{"model": "image captioner", "train_examples": 145000, "encoder_arch": "coatnet", "encoder_conv_stem": false, "decoder_width": 256, "max_precond_dim": 512, "one_sided": false, "grad_clip": 5.0}
Rows from block 9 of the image encoder of a small image captioner, named by matrix and row number. Rows with one number belong to one neuron. Each number is 128 + 24 x the weight over its row's rms, rounded and kept within 0 to 255. All counts start at 0. Numbers have three digits each.
After each neuron's rows are labels from the 100 images, of 14848, where the neuron reaches its highest value: "top examples" is what is common among them; "colour at peak" is the nearest of a few named colours to the mean colour under the peak. Only what is clearly more common there than usual is listed. The data: views of escape-time and Newton fractals.
# fc1: MLP up (encoder.blocks.9.mlp.fc1.weight, 1536x384), inputs 220-274
# fc2: MLP down (encoder.blocks.9.mlp.fc2.weight, 384x1536, transposed), outputs 220-274

fc1.347:112114174136123142104099099154106109146146109115135119165103144192129091091171119137112140140113107117169137096125140154143168129131100091117163081097095128167166141
fc2.347:131103124171061128108103112097135165118149137124155148080107140156119125099167137103150141145097158134119104134117130171217172106082141108110126108117139162156176106
top examples: Newton basins of three roots; earthy
colour at peak: grey

fc1.172:074090134121087103095136130102117088115152120160136132155150105149127113145156122119118114123125182083130133105129150155134123131106115106158116127084159089097172094
fc2.172:123104121149044143160104133142112141130115130133154145125141127149135123149121128181134148116109131117122127148108098115127133139126152099123143104129168103110141129
top examples: Newton basins of five roots; pastel; close-up
colour at peak: pink

fc1.287:105115130104108141162116076123131094150103127163122147094139143144135156148147130127119133131141123119149120168145124173099114155115093156135098170103141117098119102
fc2.287:113113126109103104117131100166143115120177161139083124120150113110159175151141139162166141112085102087143160127119117112142119078102144100167127116126109103141143131
top examples: cubic Julia set
colour at peak: black

fc1.751:150100130144114126064157131153150104112158149110166112131133120131060118136119156123112100144110136226177117121136124100101136131130136099171100118142151098112098185
fc2.751:066152130129142119180168140102108155114086129183139130112162108088137144141137133138172124125123141118101125100107168138151124110120146153138130114151181124128080137
top examples: pastel; Newton basins of three roots; Newton basins of five roots
colour at peak: pink

fc1.134:150143130136113093153139112108133134133126142084117180124104144160110099133128140174168164148099111124098127101133127102139116171121155117115132129108116125141127138
fc2.134:140152119102089159102133151112129149114141133121120111146165108131126175158122132124123162132117111131117151139138120146159146095104116133089126128132109139128123132
top examples: Newton basins of three roots; grey
colour at peak: grey

fc1.391:103141118097119149116158151110107157091146123123096082126098108138106129119123135092152106171116131114132091151073125144120111153134129128076154109139108136144162117
fc2.391:132123119116137113091145120128171149120104134111112126128102079111137091103116134145112174117146124132115122112080117129125110097098113132105134156144115140153080132
top examples: cubic Julia set; quartic Julia set; Julia set
colour at peak: grey

fc1.533:108129161128093119130116116102098115078139116112108152101157131142120097125098106150118130131161151105092112127152146094174148125102082092121141142096146133107158115
fc2.533:116106115119114146153102144163109151119137131126156154129134111164120084133151129191116171153136167113133107125147107103167135108104145114127111102139175120119145131
top examples: Newton basins of five roots; grey
colour at peak: grey

fc1.698:158120114110145153156129086163124112085122137122144134099104141130156138127134115139120170177109102101124104130111123180102135167135149105149116180115110116151113124
fc2.698:113119101104113095148116156093130142157108105142091137133120131131132131132130182172135078093131160157116091152125132116104094109150118110120147126172091115144116124
top examples: tricorn
colour at peak: black

fc1.243:110129099143173121120121096105073113115146155152116120135178150139128181164126118119087185098110073115101172133130106093119123149129151110165103105087166149118125145
fc2.243:122138100120098151091119123157120151090118136116114120111145089144125102135128137159071134149104131096106159087099136108137135101092137117134134147110132126157183130
top examples: Julia set; warm
colour at peak: brown

fc1.219:096091138146111107115135121117111114110154160127100137106154156136151136136121083132120164162098166114103108130143137155145108117142088125144062197103168092060162132
fc2.219:123165094128076105124139147114155130139113112115146139142143098122108118150115134163134145126117136107090114163107108124127121131091135107105143134100120099120129103
top examples: pastel; tricorn; burning ship
colour at peak: grey

fc1.750:156105132137157170156129110166171080160111133104161135136147136127180132068145119162134173186097101116105115133122106150115124105140153106120097171134120131148083078
fc2.750:155142076134082100104136138163158142159100127155131133154105136099150118143129165142146094105133158142099116138134125127135125131136120137145133158126092134153134128
top examples: tricorn
colour at peak: black

fc1.153:109077144137118102165119118136100125123148164140161112078107121089140145127168111122167190176170148162117112151148113118154117124161153126127112111125141100102101129
fc2.153:149106100111074113076132143126155195112123131157153140125150142109096078144164153131096132131143130103086165138120121161140130155106141109132137143112140125133124116
top examples: Mandelbrot set
colour at peak: black

fc1.31:148117113112100120111144136142124147121144126146109131072091100163110163166143141132114141145153158126103158150169137151173117143122134121117111149147140137129144144
fc2.31:098095139141117136127086116111159165122119128130167106176145132139098143127136109140088109101126125183104139125162142148126149120097180108124157086171139138079126113
top examples: Newton basins of five roots; grey
colour at peak: pink

fc1.509:090132162125131083073133126139130121098106132167159115142138153152119113156088140114119167140152147179111106102116102087110108157090144118170136166139194128130126129
fc2.509:107117115111102161085144189131131159123119145176127135096150092160105152151155140131132074175150126153098145101078135121166110112129155130153146122167165161159161146
top examples: Julia set; cubic Julia set
colour at peak: grey

fc1.649:131108110111137118105126129137150121162150150135143140139159105064134134113109141110131134080136145148144124114135117076136110115123116157145136074144148098093119141
fc2.649:104154116155101149181115154137117118128153126116132126146109107097144138103152153140133087112123108100122142105153115079128152113093134078112056142135136095128124100
top examples: Newton basins of five roots; grey; close-up
colour at peak: grey

fc1.164:130118127130139124129106104135086126089131123143102114131128167152125132123087148071115145129098089110128102088073151111175150155114130132103093140137109097134132117
fc2.164:116130079110104124084103149143138149077116142098125114108121090141135092114115137165085139124133147116111118088100136116148121103097131125127148156121149160157162121
top examples: cubic Julia set
colour at peak: brown

fc1.401:120118135118118157115162110113124095153171100109130092190134122137128111159120146141086113121130102160165122129081137134111149121092122125158160125153137094131165138
fc2.401:118106129136116122111125167155136128115121125158109118094143116117110100154129143173103135199133152130100174108110149112150159130110120099159151141091161117146153120
top examples: pastel; Mandelbrot set
colour at peak: grey

fc1.110:105135149118129155143111118127123096093123102111138184125122134145130053106132119138094163101096128135145090095117125126128118117075110112095105090138129109153096113
fc2.110:112117116163087145128114114097124137158180113088121185100121132128110140138155146156120165138101145123105135144119142125174142074095159131167120118129118147118132151
top examples: Newton basins of three roots; cool
colour at peak: blue

fc1.245:151125055107136159113090169109144113139159123093121128120127129143109158125078127131097141159106178101139127111084154087142114130087107101111123135085131130139167157
fc2.245:114132163103153169133135158135131116056168128095100141150184132096124137144158123136163151126120116144104155127172117140100121087106109099128157116166105077122171115
top examples: Julia set; cool; grey
colour at peak: grey

fc1.356:110084158124106124083116120145166106099156077136142119072116078132093157144103135196106102127162134217144121094117137136177122188144149109133126119153122119090105171
fc2.356:085137165087144172110145116106156128158146144157141122135101114067134127123123126106148150125090121118131110102127120131149150101142103089132128135167137135155123153
top examples: pastel; Newton basins of three roots; sine Julia set
colour at peak: pink

fc1.384:105125098091168127143125126129102107126118133124118131149173143126089171167170122149127189085146109086114169147102091104082137155150121117131086138092145149123145110
fc2.384:106108110125093138093117094145138164086149130113088106128133092136104132143130139129081131137114126091130147082130124132135097098075156131124121157122112120145167145
top examples: Julia set; cubic Julia set
colour at peak: black

fc1.266:125112141142109131148120125116123101121115086102148120151112121125102070156079133192081136109145082128139093084140150075151134133128111099123138102098112118111099164
fc2.266:146114116110129168164091122151131122120165136125152149104146124133107087151148120172123152099117160113122115132127162114161120085098169085134098107130134123122123118
top examples: pastel
colour at peak: pink

fc1.119:130165154123126127142140149153120098088091082118106094117142116150139146145136112166121115111122111145114150129139163118167096131110154144092082155115142090098085103
fc2.119:150164107149125120083142135136122122111106127136098133114126136136113128144130124148103132156128146117136111147121127158131105111133114105094098171123122100154107119
top examples: Mandelbrot set; pastel
colour at peak: black

fc1.622:127122151096107078108122070113103146146094072104105145124145144152152087137119138144089128157165175160150074082128134108174165122132140100127150135126102111109124123
fc2.622:151135130184112142129072120123103151177152111120156160129140119163117086134139147137147154172124144101153130133138116163189131096095202107134086118136126140139132141
top examples: cool; vivid; Newton basins of three roots
colour at peak: blue

fc1.629:128086074075139118113131152163169144138153121123113122159144132109120127181145138082103098124112089132124129119118145128135128164081104115135151151138147102158150116
fc2.629:086134100121089142166135144148109115141114108107152093091161074109105112134151080122126129127152113079160121082144105101163137143129175104136109092164202166124174122
top examples: pastel; Newton basins of five roots; tricorn
colour at peak: pink

fc1.26:150095131080101124137126105122146175091103093106127157125152152113136075111099130140109137174166131133134069077140132102155157102117155149095157146155122118124163153
fc2.26:142096128131149136148082150145123157137164128125151155107141142164123081131120137149142163164164166109146096129133110155165130100085150069142086140132136125127148113
top examples: Julia set; warm; earthy
colour at peak: brown

fc1.713:103105128177183172125130121158143129185108135113152128170172120108176129105137113149134129141141122134087112128098108136105137112146173137116102179131153099139116066
fc2.713:132132097167089126078150123163124123143125140159128138151112138104132113138129108132122134137126133139090126115144118172140114127151128122132108184112117121143135112
top examples: tricorn
colour at peak: black

fc1.521:133165174125128107161131134076134152139109127149135136111156088152122165117133109128150119136130116152106104121110144085137124126116103123146151127097109163078118109
fc2.521:162150124132103120089130156151174108117130120091144135156137109130103142120132138115118133166081068140093131121100111112147111094120128080152118143121044132134153105
top examples: tricorn
colour at peak: black

fc1.125:158086126125163139130120103127117103088113134143121119103109124151079174158138149163138134109099143064107131106128126117175132141134127147114111143148132141156134151
fc2.125:126117098125114133093110120133152163062134130115108127134099074135115089132115119159085130097131138107124135084115122131144120077087137097116135136125132158167143142
top examples: cubic Julia set; Julia set
colour at peak: brown

fc1.80:167093105128185168119138119155154095117092158136162128156114134099161138152148110178119176158115120117077135141099128128085123142149148123122130171130152171128131097
fc2.80:138126084132072103098130114148141141153151112149111120123095115082155137121130163129155112123110140124136128131110143137133091098116157089123123149152115123147148116
top examples: tricorn
colour at peak: black

fc1.378:078100114152135115160146136101128113134162167136136136126165154121146198170152090160133142113131126139103124149142103107096111120172125127125110126066166112115132105
fc2.378:103117107117078128102125132108118172104138134119137124114147126140082113142122161159081166151108141097110138120100125157126115122081146086127122172097113103145152110
top examples: Mandelbrot set
colour at peak: black

fc1.218:149120112150129166138119132094143138096098139123145134151123073160145104073097106132129127109075121111125120120131131160113077136088104109151100122139106118120107153
fc2.218:151105137132080085125133166121133098177107117161131169136098136131152120125122143129163090106130131175105096149137149124119143109139142065092148122121123145121098118
top examples: tricorn; grey
colour at peak: black

fc1.633:116133137151119141083133132112114103116152135125135109180124113160161113096103127141136079154069125139109151111088134134111112118131127131169139143108124149081104116
fc2.633:165106152119100086122163170166170108127140135149101145156123098147145121148146108143127117126112113165074113101089133093136094111121134089142150146063105136152129130
top examples: cool; cubic Julia set; quartic Julia set
colour at peak: black